python train.py --time_shift_ms=100 --input="log_mel" --win_length=400 --activation="gelu" --warmup_steps=390 --weight_decay=0.3
Rows from block 4 of a small sound classifier, named by matrix and row number. Rows with one number belong to one neuron. Each number is 500 + 25 x the weight over its row's rms, rounded and kept within 0 to 999. All counts start at 0. Numbers have three digits each.
After each neuron's rows are labels from the 100 clips, of 14848, where the neuron reaches its highest value: "strongest on" is what is common among them. Only what is clearly more common there than usual is listed. The data: melodies that start on their tonic, played by one synthesised instrument.
# fc1: MLP up (model.blocks.4.mlp.fc1.weight, 1280x320), inputs 128-191
# fc2: MLP down (model.blocks.4.mlp.fc2.weight, 320x1280, transposed), outputs 128-191

fc1.241:537531496488517495465525539516519487513529513486525454519529502458493487527522485498533495561549477519516492507469494468494511518507500510536535511468510467484531495494483497501474489510462516
fc2.241:518508511490451463477501448548507495491475502487510519539497453511480503464525488511453453502485475524524509505489458551495463466473501536494458551507464508500486471516494522463521531450478531
strongest on: the note A; the note G#; horn-like; tonic: A

fc1.289:521494477517494423515529495509483494499493455479414557555517478483552525476497467466511532492456505491491479502511513523502496502511530466453437468541483528530568509493505521444522498486511488
fc2.289:514479506471507493479475512484499509513486543469462508455473521546494485509453500483494503462510472496500502526519499443499525455536496509512503484515481544525476456535494498518471521502531536
strongest on: the note E; piano-like

fc1.176:532469478472513452484537472532506467478489492524452517543495565498494503505470469492517478488506498487472502495467453477488511525493526525462529479501462532488524481502489456468492509485512510
fc2.176:529533500474451479511482466528510495494463493468510525523488473493494509435519488473446471523469485477493511530525500490499481476473498527511443526501456503521453482508502517478525524448491541
strongest on: the note E; the note A#; vibraphone-like; clarinet-like

fc1.701:527507457501472511493466509497477485466519505475476517520487508492471529463509454503467514530480515506481509528478480458498464490543505481466499519476508508465499544483506496506509525496488508
fc2.701:477511506528513490498595481504507492492458498528511493504541494488525508469510476485510506487523490456504454477500520494509545503515513495541494527507436470572490499504495505477470460503499500
strongest on: saxophone-like; the note E; pace: slow

fc1.450:558512456515493469498563507525504473480493501509480512515527515500543519511502465466521501497531479474500504510538494488450530489529486518522488487525490483518549500464482504471522512483508481
fc2.450:515491500449523465472503532467527492469502515463493492487513509513494522511443472502469481456509476478537476507499504451494507512547461478515509485492506525527494514529476477525500469542545513
strongest on: saxophone-like; the note E; staccato

fc1.74:519504518498546454480505501553462429458542487487502503520486519474531526521507512479505528506512496476476536504458508495482526479521530521495484531468479520502521482465484501543465491516485474
fc2.74:502502502517517502530481500553502519487477534508455525455505503476547479475508495455534512470530524493460479495504529503509527517548457512484467508512481488510502509471516528506507472501548521
strongest on: the note E; harpsichord-like; bowed string-like

fc1.42:500515476532500513502494520525499473468535448502477510522499474473489490473552501513481521500471496536493484519491519522495508525495505476508489471514501509491539530517456512506521488511478500
fc2.42:525523498443449457516500450501498483518442526515513512504500488523486507447500495517463485504491473531480508533501465494511478484471522510497489507496447481507461495522541515488527528493477544
strongest on: the note E; marimba-like

fc1.252:499499475489508498501490474498492536483517477512442572522490490476531529458492490484484542523476487482456505534484507462485460490515505504497482514480461510519469519489522548503483500522489492
fc2.252:526498465426488487514510473506527460491465491508550508514493505488463503500527461501454464516479473481531513517503517499487479509451468467524519492511448490492442496503501491483519511523469490
strongest on: harpsichord-like; tonic: C

fc1.68:477450459463532524484514518539501489457563521497493501486489543525454458498553503535504498513536457503531519475437502500532493525495497475516532505468524460435502516513453500513460489528470450
fc2.68:461538511502533547488461503510515512445533506492514492464483491499512450465490521498505481482527524492497520513458492531493473491533476500470520476515514472487472473457538482495507486513490520
strongest on: the note C; the note F; flute-like; tonic: F

fc1.746:508482463457545542520543458501505484505487469530500510509491541521480483530527496529509544516490460446531477534449503472475487517507488471530533468504523464493496481492464510504466490518507461
fc2.746:493490498555530505537472468484468541499509529479517477506456510468509537512537521507493510503494511522464487484512495532461462487492523484503480469528514494478480517455501517528553543480514506
strongest on: the note C; horn-like

fc1.249:529461512518531465487510520484510497508499459470433521475488465527521506484480461530471513533534454472489487496469502459502518478520475490498530553503506482510478505491446503528521526487440534
fc2.249:528538531488550474459536508441527527522540530477510516502515545534489487496480475493487466529509490489535544500501522447503527453474521496536558550492498499520495501511502487492497487498540488
strongest on: electric piano-like; staccato

fc1.428:517470496509474523451505530552462474466518528530495483538517451496480516525484529505521524530556466497487513497498448514501492504523508500475484553510509491491533488530472469479478547475511507
fc2.428:494484485489504508492570488576489520504496535532524531534515531516474496547537511469518510537540530459531484513538495502479507514494519486495499504529476468512517511498552504473469533506523483
strongest on: flute-like; staccato; pink noise

fc1.251:526485477522475446503510467524519474492503469480512465498513503540489504478509528473486488526515478495520507525494493466533482518517480525519515523469526478498500531484479534485499513453472494
fc2.251:519511486472472525489516520506508498438495472493483526485528517501499518478459490507482508467545504481478432519491503489479484490528510535452491488497501533482508512520497515495508489493502505
strongest on: string section-like; the note D#; staccato

fc1.141:516523539509549476489537521520484444469529520507492548497513514444499482513512493479504525531529509471501519511464527440508515494525523490483518531467509477531519449505471509482454484499490521
fc2.141:492493506513508447525510501482530509482463514525481486460498532520567506442493506466530451409526481503472494502507466506529529491478475549509493534493487511509524513482509495448512500471530503
strongest on: the note B; the note E; square lead; staccato

fc1.266:505471467483503463494480528548490492474542530521482506542516490507472508537514520504510517548520458506491504494526474493475455511556488499467494486513519523522534492505459490501475518480506491
fc2.266:505445492515491516458519535541520516500538513482526509519526514515448513511529490489497470502515531476546510540483496490526487514512486487462535506532482487484535510535503479484475503507503484
strongest on: piano-like; the note D#; staccato

fc1.84:529474485498511483473539490530479489480535493492478481493522517484473510467490503530484532535527513516451479513514521461504505499565485491490533518479478536491498496556492487478490515461495498
fc2.84:472507457466490523506500501497529538543495503507472481537559478541495509516472480501499516503471444494541527494463481512499430506470569450482443504562491509482507496490524512504497513537485487
strongest on: bell-like; the note D#; the note A#; pace: fast

fc1.509:522518468468509502506495496493520488500502484501503523532497501524493515488536515499470535540494489479481473532488462469497498493511518481489502506502521488489542512489468509489478482484470518
fc2.509:490524472489482543476515478516509507462532467463517492510527521503469552499468493517486513490499502498523455529498512496503510503511497503489511456474525521460519542509484496510485472511498457
strongest on: string section-like; the note B

fc1.368:518492475523509503503519504487479493454563489468440505491500498503507530486522507530522521536531474517491509524520532492504480512555513465478516486522521474483526514518490512515480506487484483
fc2.368:526483546517504506509486502493480507485514490524482492558538502466513556446461511521492529434522511486481498482477472501510514479467508472476475503468477505511538516524522515453486512482497497
strongest on: the note D#; pace: fast; harpsichord-like

fc1.723:491512496460482470523536496498469483511500462491517482482469545512478500479511488503448507521472475466506465558506519514533504502487487528534471511484484540477510492542512509488465512513498464
fc2.723:469480481493526531471481518490501506561504493482530503506472505484441482531486491505471498488435500510527511531454534490496480512482499490508515478492519524512480474542495525498489498549491522
strongest on: bell-like; clipping

fc1.497:531553505482482505485503527557506457484525513481523467516503509483459486511520478483505505569548489507509497513504503474481510507523496531550525529477483482483502485492482488506465506500445504
fc2.497:526489489476461483464507466532521501490464499505510517559501465511494517474511481508448459495476473515516484533477448523494481458450487530495477514491464512504498496494514507458509535460440519
strongest on: the note A; the note G#; horn-like

fc1.126:498475514513459476478481505549495461486486511511507488519487459502451522524499519496516505532524481524494508489521456506506496512525533504485513510499526513478557490523496471497484518483461501
fc2.126:504472521520496454494550473529504483457510522520489481535509483513513537529518503531497499499480496506509491491518480531465514473487506499497503512511545476487540492520481474487513555462482476
strongest on: flute-like; pink noise; white noise

fc1.502:501480524478501454486474501499515473468517495445484524501477492508515534465501473504458526517511507505496471522498500474495482516529489503477502521492523487491534503494507483509481489476453497
fc2.502:539500502520527527507524479522455494472504505539455513537500528499486525521495489512559507488486544495486511485509512513491466495557525470475499500545488508491493494494514463469522516447499511
strongest on: pace: slow; bowed string-like; the note G#

fc1.760:540457476507482476500554489517504515489503463490470516511504512509504530538521508469480464503491453498492525534538503512478493490494495505518481477534464520487497489524478526474500556458526510
fc2.760:522491494458518484500515468502505494472484537488526491492459524512465528493466479501486481489513482499491484482495517464513504528497461471504525472513461471508459532557504459512527513534526537
strongest on: trumpet-like

fc1.730:507496521510480523455523512525437457450541516443483540501505482528482462496493518518482517492525504517466510510482477466497523511538489501468483482500523523496483461534474471511500542493522502
fc2.730:501540530568477498493451527497471530512529531491456489518481453503518508525476495502520520473477554522477476498520507517496483459545506491471444495524554490517517499494510497497537558460544538
strongest on: the note C; the note F; bell-like; piano-like

fc1.203:549525484492493469485568463534489450470501480475513473542480520520477499497518530519444508516490465505523467528503503497485499483516514544560526493477460511490476497504447528494501537434489514
fc2.203:495514516501497515515467507452531546488470504521490515484517483521552525436457491543471485435495478519462454502490453478486497464464447516485478506497509503510527535480509502503528507484477538
strongest on: the note A; the note A#; bell-like

fc1.138:502508496472507496495490492497513498529501494493465495511523502482457529485444491495523504509498502521473528515506474484491493477505514460459482470546481555444519514473561487501500499516513465
fc2.138:487499457510476540490531517496466496526511494470435493478513495548495486505496499519562504512526534491502471520509488458534534470569556544516500508530500518484470496480488510475485492445482469
strongest on: trumpet-like; the note D#; tonic: G#

fc1.620:477465486494513475514494518481496521518497469507458475514482507499542489494487529510536515502504523504506488496464498503538445494493532501448507527523498474480555522518528498455463476505464541
fc2.620:473510519512458545506487491532490493468518508485526494445460497496492442504558488460507479534540535470526535463491562519514485510538484520503543546534498492487450474512468488495497480510506479
strongest on: the note D#; the note G#; string section-like

fc1.183:482500489497499508522506509550532451479490471534508491504508481482482500510504490494524486515525489538487495452488467523503465505544529504518528511534468509504485480496511504479509516512448507
fc2.183:521479511492459491484524487514508513483459489546524488510491466506489500519510509544500486528506493529494464497488488551497483495491497500481522542481491472471531553511481553498478495511483512
strongest on: the note D#; reverberation; oboe-like; muffled (low-pass)

fc1.459:525451518475449508518496493487483479492514528484495502495524522519433509495483476527488508519505450527526480491500503509482485556505482483506525490472498527496504528566480506502506494512516452
fc2.459:505513472487510508520475478523532478474461480515494509449506531495551468477486510473532510480515510512453479524509508478503514508487497516467499502523458512487485488474525500488488473496506523
strongest on: the note G#; the note D#; piano-like

fc1.353:497506468481526517503521487510524526485522525501461561513511529518550488507531518506536512520508476502471537533463475446481467468504528490464520519521517452498494467489498494503443527485469493
fc2.353:492504457487485489491479476456520499515484486455536446519484550522474538527487505480489502521468478499533502539547507484514514508446516464533487459499533518473498521518516467494502519504529484
strongest on: the note A; the note E; tonic: A; horn-like

fc1.354:486487496495473520490508511503475504470523516507499490494471517524494478525548507491516494514514497458531506486543545488529499526544506532529509515522506540533475493488498485496488506488493466
fc2.354:514529518480486504495478452516517502519505465499524503525505515503460461476533492483476486538478495486527527517484541541490486485464464479509510532497489497471470464514509499482515506491479530
strongest on: flute-like; the note A#; tonic: A#

fc1.407:520513485505479487520515487518523485485505449509500535508537495478546532505529481460521528511516478470511484518519513484483503484503500516519509524505500482486538515470474519525501485509479460
fc2.407:492506547504497470479482460521485504467514520468512508496462471500483484485536505532460464540503532519528517471481486553499426494485479522471505541521502478523479470518489478497558506456478519
strongest on: saxophone-like; tonic: F#

fc1.514:583451490494481521515487484500513486505489512513447525502479527496478497530513488522533519514497500475501445489519483480447489542505500474484532476499523517528521516548475512475511496474524509
fc2.514:473522555553486506480462538495484495529533509484497474476540470474534479483472475484529505495500505518491521486456500516528507464511485550476479507513495483465521493444517482516494475514474505
strongest on: the note D#; the note B; tonic: D#; horn-like

fc1.92:508474480538524523482498517534514495500519502516484495533493507508506490529539532504526500512478519506515454494487488529518482515491501496513517466484523476509554553498510533457496525496490532
fc2.92:460493517496485495496511520493491490495545511469527500511500524499476545534497495530499519508490494509523495506499497448470485483507537450469528487504551514502487499510432474551484505537512442
strongest on: the note B; marimba-like; tonic: B; flute-like

fc1.320:487538458491471458520468494474535535513460462475533510521493530553542490519521525469494495501477477476528490502533498492508501489477503505533468516489510483481478559480444530485499517486493492
fc2.320:502515492491500525512515500526496531463512492489501510503488506500481517478501509514475516494505494509490420506503508491427508482523507495496499500495498512486510542495459526492492503500486496
strongest on: bass guitar-like; horn-like; tonic: A#

fc1.26:519495478482515488486508501542535473491499475488494508515471500484468512514522498480510509554506466528468521491508493452471500523519512496511524498569513540452519488494495505493510519510486485
fc2.26:514506476530530510494478516480485508514542483469461497517497521524511495489515444531515518500493505462520457495497546474538572500503511505534500528491526509505489507526436463510492481470548485
strongest on: trumpet-like; staccato; tonic: F

fc1.318:494491464475515467512506466516490513465550516471452499504510569555551519494503544515512529505511414512457535517505478464489518485494516538500472503477488510477503496468450500541452522458488476
fc2.318:477534495484466509479486500480527526524486457497519481505478485509478507529493488496478512485473519497552476499528537519523503526457512503510496471513541476496511553515559502488529484543498518
strongest on: harpsichord-like; piano-like

fc1.243:560477476465482442497556467551484427494495507474499510523486520501464503516513478495489537512493492491517510486515546465506522536534521480487502477489476503511510524512470505490517500496502457
fc2.243:500536462480505521528487518496497517518490446523501486507525527509513516496506491460520524497477480457497472559517542493470516456513497479528481482530501513461496494490503483512498521516502524
strongest on: the note C; the note A#; the note G; the note D#

fc1.189:496486478517510470515467548484485527495506485503479498498469494482511519474514482532500548512487500524440514499467535466541491504506512482493499497490496511473534536545483492515478509519458542
fc2.189:499510535509487489504496466526521490511498531474513509507516498532500484463539498497503460525523504471526534476516456543494488478502488498504481533508506471491471458453496497495517504434494486
strongest on: the note C#; the note G#; tonic: C#; instrument: vibraphone-like

fc1.400:534491480528507458476513492553482477498547472439461536518508490522483518488481495486490523534496462491484497538451472453512505479536484490496497512491515495479496524518453500525531549465485529
fc2.400:499537500478538510469530530513485502461538544485493493485520504510494490484459505524511495472519495537484441516484496456483536499556490496497536494492519495471500528467465467506502480516504508
strongest on: electric piano-like

fc1.237:496509492525489470509553462517473453479505490483460519487468490510501496493513487488466530530500486482527441518501509497500512486521514527526504544454545485487531546495493524477491508463471483
fc2.237:497546528501482498536499524464530519505489462490478499478519508491495512429492478525522481429489513515491509501523514482492484456501539520478509490524525499505463484472505493498551504480486526
strongest on: pace: slow; electric piano-like

fc1.625:538491516461504454442519509539474457453522496457487520528500497533473534496478525512470545551532495491496494528512470505479517511504526503493524525533501503485529493504468534523479508468463510
fc2.625:510489449449500525502501514481508485490500491459511498525482503528482552507465503541471512522521493508492474530490481447513507492490539438498540466535498518442494505529469507526479503536490515
strongest on: electric piano-like; staccato

fc1.324:529469450506528435481488529504505506481524519497488538533526514487507522511486471501534506521525490514470569512480476401451439469564543474452518504479491494459529494468493484529473506480455470
fc2.324:512481553523485489459479535504490454446516528476483481467487446502485479511454492536498465450503507538519506496489464535525485515528465539478497464524551509530527470504520470506534496501506532
strongest on: the note G#; the note A; the note E; tonic: G#

fc1.132:504488493505479434526483518496458513510514496505475544522506479484493523480488474524456545513484488536426529466494518477509490533513505495434476534490483542491488530552454522522495513517502461
fc2.132:475511468508486514492521464471523524547490471506533482515489569534489517532523519459521473518484507441540495542530493512486535470465502493538503504470535490487484516469531476479464528469507484
strongest on: the note C; tonic: C; piano-like

fc1.61:522520503467477516519484473524515465479520490492498501540529546562498478501503523453508522499507461476486512510517496459475541493512520533493520502494476514515475489459479494566476511478482483
fc2.61:508506485492477510480515512456493531517513458519504505533512533522473534535497491463508495491489520441553532505524542461488452486498502474506537490517568508529519503531527445475519523528514500
strongest on: the note D; the note F; the note A#; organ-like

fc1.437:511506447500528505497531442512510491503501438495491519516499521504520515511500504498479531523497430456514478551480516491529531488492508505518499476493506477476518532476494509513477485519486457
fc2.437:518512500494523518497492500503513481463498519476550465492488479467479504490511479507494500497522525505466466489483493484477489513514482515474488435509455497522490514455499484518553491496476471
strongest on: harpsichord-like; the note E; pace: slow

fc1.446:507505498527476461487493514526497486436508472480490528540488470474520551519501514515490564580521488487504492494534480496468465511526517508473495536484522507491541544502472499509485518485468487
fc2.446:500497456447517558472484494533515475550539499479514471506497457494435452483508512511496483521541481518506497537459487501524510493471500500483502462489483488477480495485513540519498462512451504
strongest on: pace: slow; bowed string-like

fc1.622:560484482453460450489567495517496450510492520506490490522477511510474505529525462491518535499477482493534519488511540464497496520527524472473491475515505488508546468534467493475520501515525470
fc2.622:472562480483505509544482547492489518528519467499499515508551524499517505484495476461517524496486488459495529511525534448487531466527499468511466501530515497480492494470507473528487499520515524
strongest on: the note C; the note D#; the note A#; the note G

fc1.642:555484499460493493448533518555476450468516504486515520509487513502460507510512480479462516567508492461507500544509522497490507503539491495521519492462517498473495488554482506506477522456451497
fc2.642:522499515499502498509485488445556549496485511495489495502505507537519529447475483507480487444495479487529452464511510488520534496476532498495521516462524507533526549497492508491513447503513478
strongest on: bell-like; pace: slow

fc1.717:547470483481474471511488501501481493495515484493493515508485519492459506487498476523459508562513492493500519508492517463497479502534509503503518512503528524453536507525484525515501479478482489
fc2.717:540501481500543486492503503499478515515507550475481475525520494515485490453517499488476490465475492505489467530484512496479510502544513461501488485502477484482497497505497498507525506463539509
strongest on: trumpet-like; the note D#; tonic: F

fc1.361:507497453512475453473542491520514481497501511438483554525485487487505538479483472462481497501507505482519535540488503484506459495527506493446457504511490493510498522517527540465510511464512441
fc2.361:531511494507496483491534486522499506487478492485503534522495486474475497446508491495465480518498509506493489538520511478468492462476505495537477504489430469519458486505499556493493538463476539
strongest on: saxophone-like; the note F; the note A#

fc1.563:529500519485465490507510477512467458462483431472478470499458508523506503494482508499472521508503482490491529525534520463444510473527525538470499510502503504479527516499526498512486503463465498
fc2.563:501499535497501496488496485531516522529510531500521524534516485459465475473536464521475485525489511510542487471456505527508494503470476448531514532520486501488480480504449521495501481531506498
strongest on: trumpet-like; the note G

fc1.544:543513495481502497467512511541515458499498532477536475502495517476460494538522492490527483527556492521518509497469525472508497522517496528532556497478485453512506491497461504520463473518445499
fc2.544:513529505475480474471489450540492493468481518480519510516467472493487479461549507496456466532496506524503515508485483547497455480467486542492470540502449502503451486513521509470531531459475549
strongest on: the note D#; the note A; horn-like; tonic: G#

fc1.718:496465460514471455493512523507470511507509478485489506521530485496509562527463492521473510511500470524484527490490506479538494484496533499449475529504478537461524554534487505483494545507483467
fc2.718:476480507514473537522500509437495532475532484542499473500491514501498531528504544527520515485516523482505486479507509499534485526471519495474531491483559526489534522539497466472485504517519502
strongest on: the note C; tonic: C; flute-like; tonic: C#

fc1.300:524513470549502536508503502529512524477500469515481543510473492499500477492562486487528526539513505495465533502485512409468464478524508520502550493501527480519506486470506493510498545473422509
fc2.300:539485478511509480477522491455549481511453505511504472509516528483500569511457470498498479441491483517497480521472465487517523506458498488501492479466502524489528534495481499470487493494538470
strongest on: the note A; electric piano-like; tonic: D; horn-like

fc1.188:493461478508460528503474484514488489485504523499480480500506524528427525478515473523490520516522476507513503474519517505484491517515492489542510510470493542504475530525456522510498499490515431
fc2.188:480528509497491535507484481492514512479464478523530506446459502506537501475528518506498511518522536533469495503497516509505516502491525528502548495539476472479460505468522524517473471510470529
strongest on: piano-like; pace: slow

fc1.731:495524466490537517494463511483489511511520515474484517536507520517507531506514492494476519567498462475510489486500478476509509517518468450467500498496501525520525509491470478493450513497492504
fc2.731:542533560467469515484477486518455450495479535506494492505462512487494514467479507493506492464500533529475512544506489505477524474491523535505485475525516513540511461471536509508522514510476538
strongest on: string section-like; the note D#

fc1.311:534511486517511508499498514524456469467541507475472555500498503489489513488517486496486520584486515506472488536498503462473478513507486519470500500486500514475511509467490511493474530495485487
fc2.311:491473460511525521499509472483539507472483473510501476477483493500518462511519508471495475489510458553496520482463503519510501527487498455528526484500464504485454516525458498511520481529508520
strongest on: piano-like; staccato

fc1.583:515520514497454490499502496550465453466488488435485536490476479489443495461517485469441497541501515510509522511528503503502474482502485524494468528491453504477469486514539532482513550477474508
fc2.583:465543490500492483527507504483498511490497499521519530512480496481534538459520510516472491471481552503464487504533486513500466479453477507477475518490483501508472534486513489473535518469498515
strongest on: the note D; sine tone

fc1.692:535496509509513493489495499528482497486496514514472503533512472521490580520515500480511513529501499512471468523497451513485473530528536467475503505498510485497525502497494480517499508496482530
fc2.692:502461480465502545499526491526500481543507521522547495550538483501506503541528487481503505478490474475484489505483490490488521488524522462492470488489493474513559513472545493511500521529488468
strongest on: string section-like; pink noise; white noise; oboe-like

fc1.764:500484496493480492531483528488485529490511472507487496508464493474505493492520490519497544506472495519452477497475538513535491515490510498493491503495477498488529547550488525472467512514464528
fc2.764:530510508489514474482496474534514463505475534479486484480503509538511485501499496491519484528547507480512531467507446496506484469530476525489498523492481461503483486442527491510523495435499486
strongest on: the note C#; tonic: C#; vibraphone-like

fc1.588:502524492496475510490517487483535495500514467514482515542519502491504501473500515479485487504489489459492462551492438523466462483474523489467477508540496531479535498501499522474481505502511514
fc2.588:495512515485469501521497509460493510491466549520516491495472485513486547474492481562481488467504485557485501483494459466508514494486472520502512507489514500490504526509502478521511530486467495
strongest on: the note B; the note E; saxophone-like; tonic: B

fc1.653:477495462480493451516507473537525454503489511471497464494471513516533534465498513490510530506511483526510496515542499488519502506504521494532469475518500479469534524470534537518493493483500468
fc2.653:503481477480520509523530486524530510439480491500500542490530503516510510456488512515468491456517460506502443504495462495467529475533494503514508485510484503492497511473445550484492507501490484
strongest on: pace: slow; the note D#; clarinet-like

fc1.480:502480545473494492466496517541477449448527498471480496507496502514494491503506517501489531547570483494496530491484474497498519484500499545472504547536498471465522496490459498510474513480469487
fc2.480:508498494496490504510503506519492517496468561521518517467490514500523489486505524502520487510565532471489504468520478500490499469503516534497473563504454488495504516471500511494480499464535475
strongest on: flute-like; staccato

fc1.328:514469472512484466507487507524527455457509462486458508518516482497491567474496483476506516524527454499491531518473465508478486520539518490476483452499514514495522485492512520546516473487496515
fc2.328:541496509483527478464498506506517531522475559480499531514460537541463497501503485517484468461493505505497511517506482479510473475527468484493502470493495526496488510512478458494523528468538474
strongest on: saxophone-like

fc1.756:504508514486528466470510483468522498515501501425503523502532521540495521464478515460462506533534498460540473517469487458538539483495480482527526522504513490465535547500498517486496471475472492
fc2.756:523513482479535503504531470497500493523499514513516509497459511480468504500501457522462482513448477517515486503472519515488502520492531502513512484474496480515478497457490513510481485519485479
strongest on: string section-like

fc1.475:506489506535522533484497513521471457513518494473475474490522501495473493469461474501485486508493512502506469553448485469523511505517503484486491478444504500461531510530467467478486519496490494
fc2.475:503524504490543474471500565470465488485528513486504475496499496518500510536473518523505520476497487495499486524480478501521481502519504503483493465507554502524524497498525474519525500523515505
strongest on: the note G#; the note E; sine tone; tonic: E

fc1.516:522489535486467463533519483522498462441494521462517510493493528522470503548551532534514503507522506530514534457516502426500465482525555487494548527514497493504503465513398505519509496504497513
fc2.516:510518475463476519514493478484538479506460483488498528516468488495471497469528503494467503498482534482513507557537533487505467515465519440497469494497468524532451499576515548478509498509550522
strongest on: the note D#; the note G#; oboe-like

fc1.757:522484503500526472502500505488484501495504476468458539497477483528522501487511473526454527553513471479496486500455493465507495488536472488486508541489530467503507489460448519522506530478424529
fc2.757:524519529476539487461506515451522518509549538481507518529503542556481490491478504503484485482500483487520526518515524469496527465483535491514538519481515514514514507522504492497487489500534487
strongest on: electric piano-like

fc1.172:484511468466487511512554524528455452441539461460497563476516511509519480463536500516470511521505503528443520520505468484520514547497514514470485507473516504471491471503499487483496513497476491
fc2.172:466501521534482522503489527476483563560534506524482500519512499509487517515475490509509500486475525456552499498512550519485479458513520456522508526519563532522505493514501503488488519505509521
strongest on: bell-like; the note C; the note E; tonic: F

fc1.507:539520518501471480516480487511479459454496489477497474475507534526498541482474500472480518526522500477487508520534529459489514492516506535504506525481510507508527536506495488536495498466459490
fc2.507:521495485465497498492517464517503483510470471504512516531483464470465482480526488498457476515491488482514526521475508510503448487478499485499484511509453502511441468534507536463521505498493522
strongest on: the note D; the note G#; blues; tonic: D

fc1.398:513478527488459501488475463507489493495500490484503489546519495500510574514490475499478507500513483470522539519497516442469491482515524502518523529524464543495504495503457513531457474527503452
fc2.398:485479515528502526483501482495529553535515520524492530523461489513463489473556482515530483478494535504535482477452517525506484495504507465520542494529511502481474498513486514458508503503492472
strongest on: the note A

fc1.313:507525536502508524501494538518449481505551495497494452504518482496487516478485521527471522520462515488480436573487502523485503480493501519506485547463494516487503544503500495516476521482475532
fc2.313:502515506528520477517478539462459498488541505469474492516513458489516520526452501521514506466495504509480526491511488492484461499557499487477478463529553507511519472489505466540555525505522521
strongest on: the note E; the note B; the note A; trumpet-like

fc1.49:531517530515490485492511526502441475472520534492491507503528514525512523517527493460524519525500475503468501525516483538496510505517512500520469503513500495545482466501485510513492560460500526
fc2.49:493517492500482474560508501487483560532488480500518513500497486466510528486492484512498495484484519501480474467533538505456502512476509455522478500527481514496478558494480502505557484509554515
strongest on: piano-like; the note A#

fc1.537:508504491502504475500506507515456462497509460475500535504489531487495501501516520514471492569482483493503480523475485452498498488508474525518510527483524498473486506488456523484501546490483526
fc2.537:522499508509491485479491475551485526478516513492505546501475496507466540497473488492483513485495524501504436512480476494470499504523482502487499478492507495523501533484506510515516513495490521
strongest on: the note A; pace: slow; horn-like; tonic: A

fc1.97:545485480505512453474502519512510474500541526514469488520490495517473527484487470498499527553533475500479500492472483499476510505535506480506524499505510481509514501504483505527469534478488487
fc2.97:547501458513492530506523451507506499533485537514538506526483494514486513526517504481493502487520528472487488536494509466532498489520496465485505499470490445503552528518494532508474509501493463
strongest on: electric piano-like; the note D#; tonic: D#

fc1.299:546462501485498495502497478519511489495481487499495498499491503488455516506517518485508487539512458535501530480519488463467514506511502485521532492569497544420529507479521500509509514500503482
fc2.299:533498477522543501487478517483486502511545486461455495509497523520510490494510452526518507505498495474512460502488548477534566504510504504527497526494524513495493501537433465507499480472540481
strongest on: trumpet-like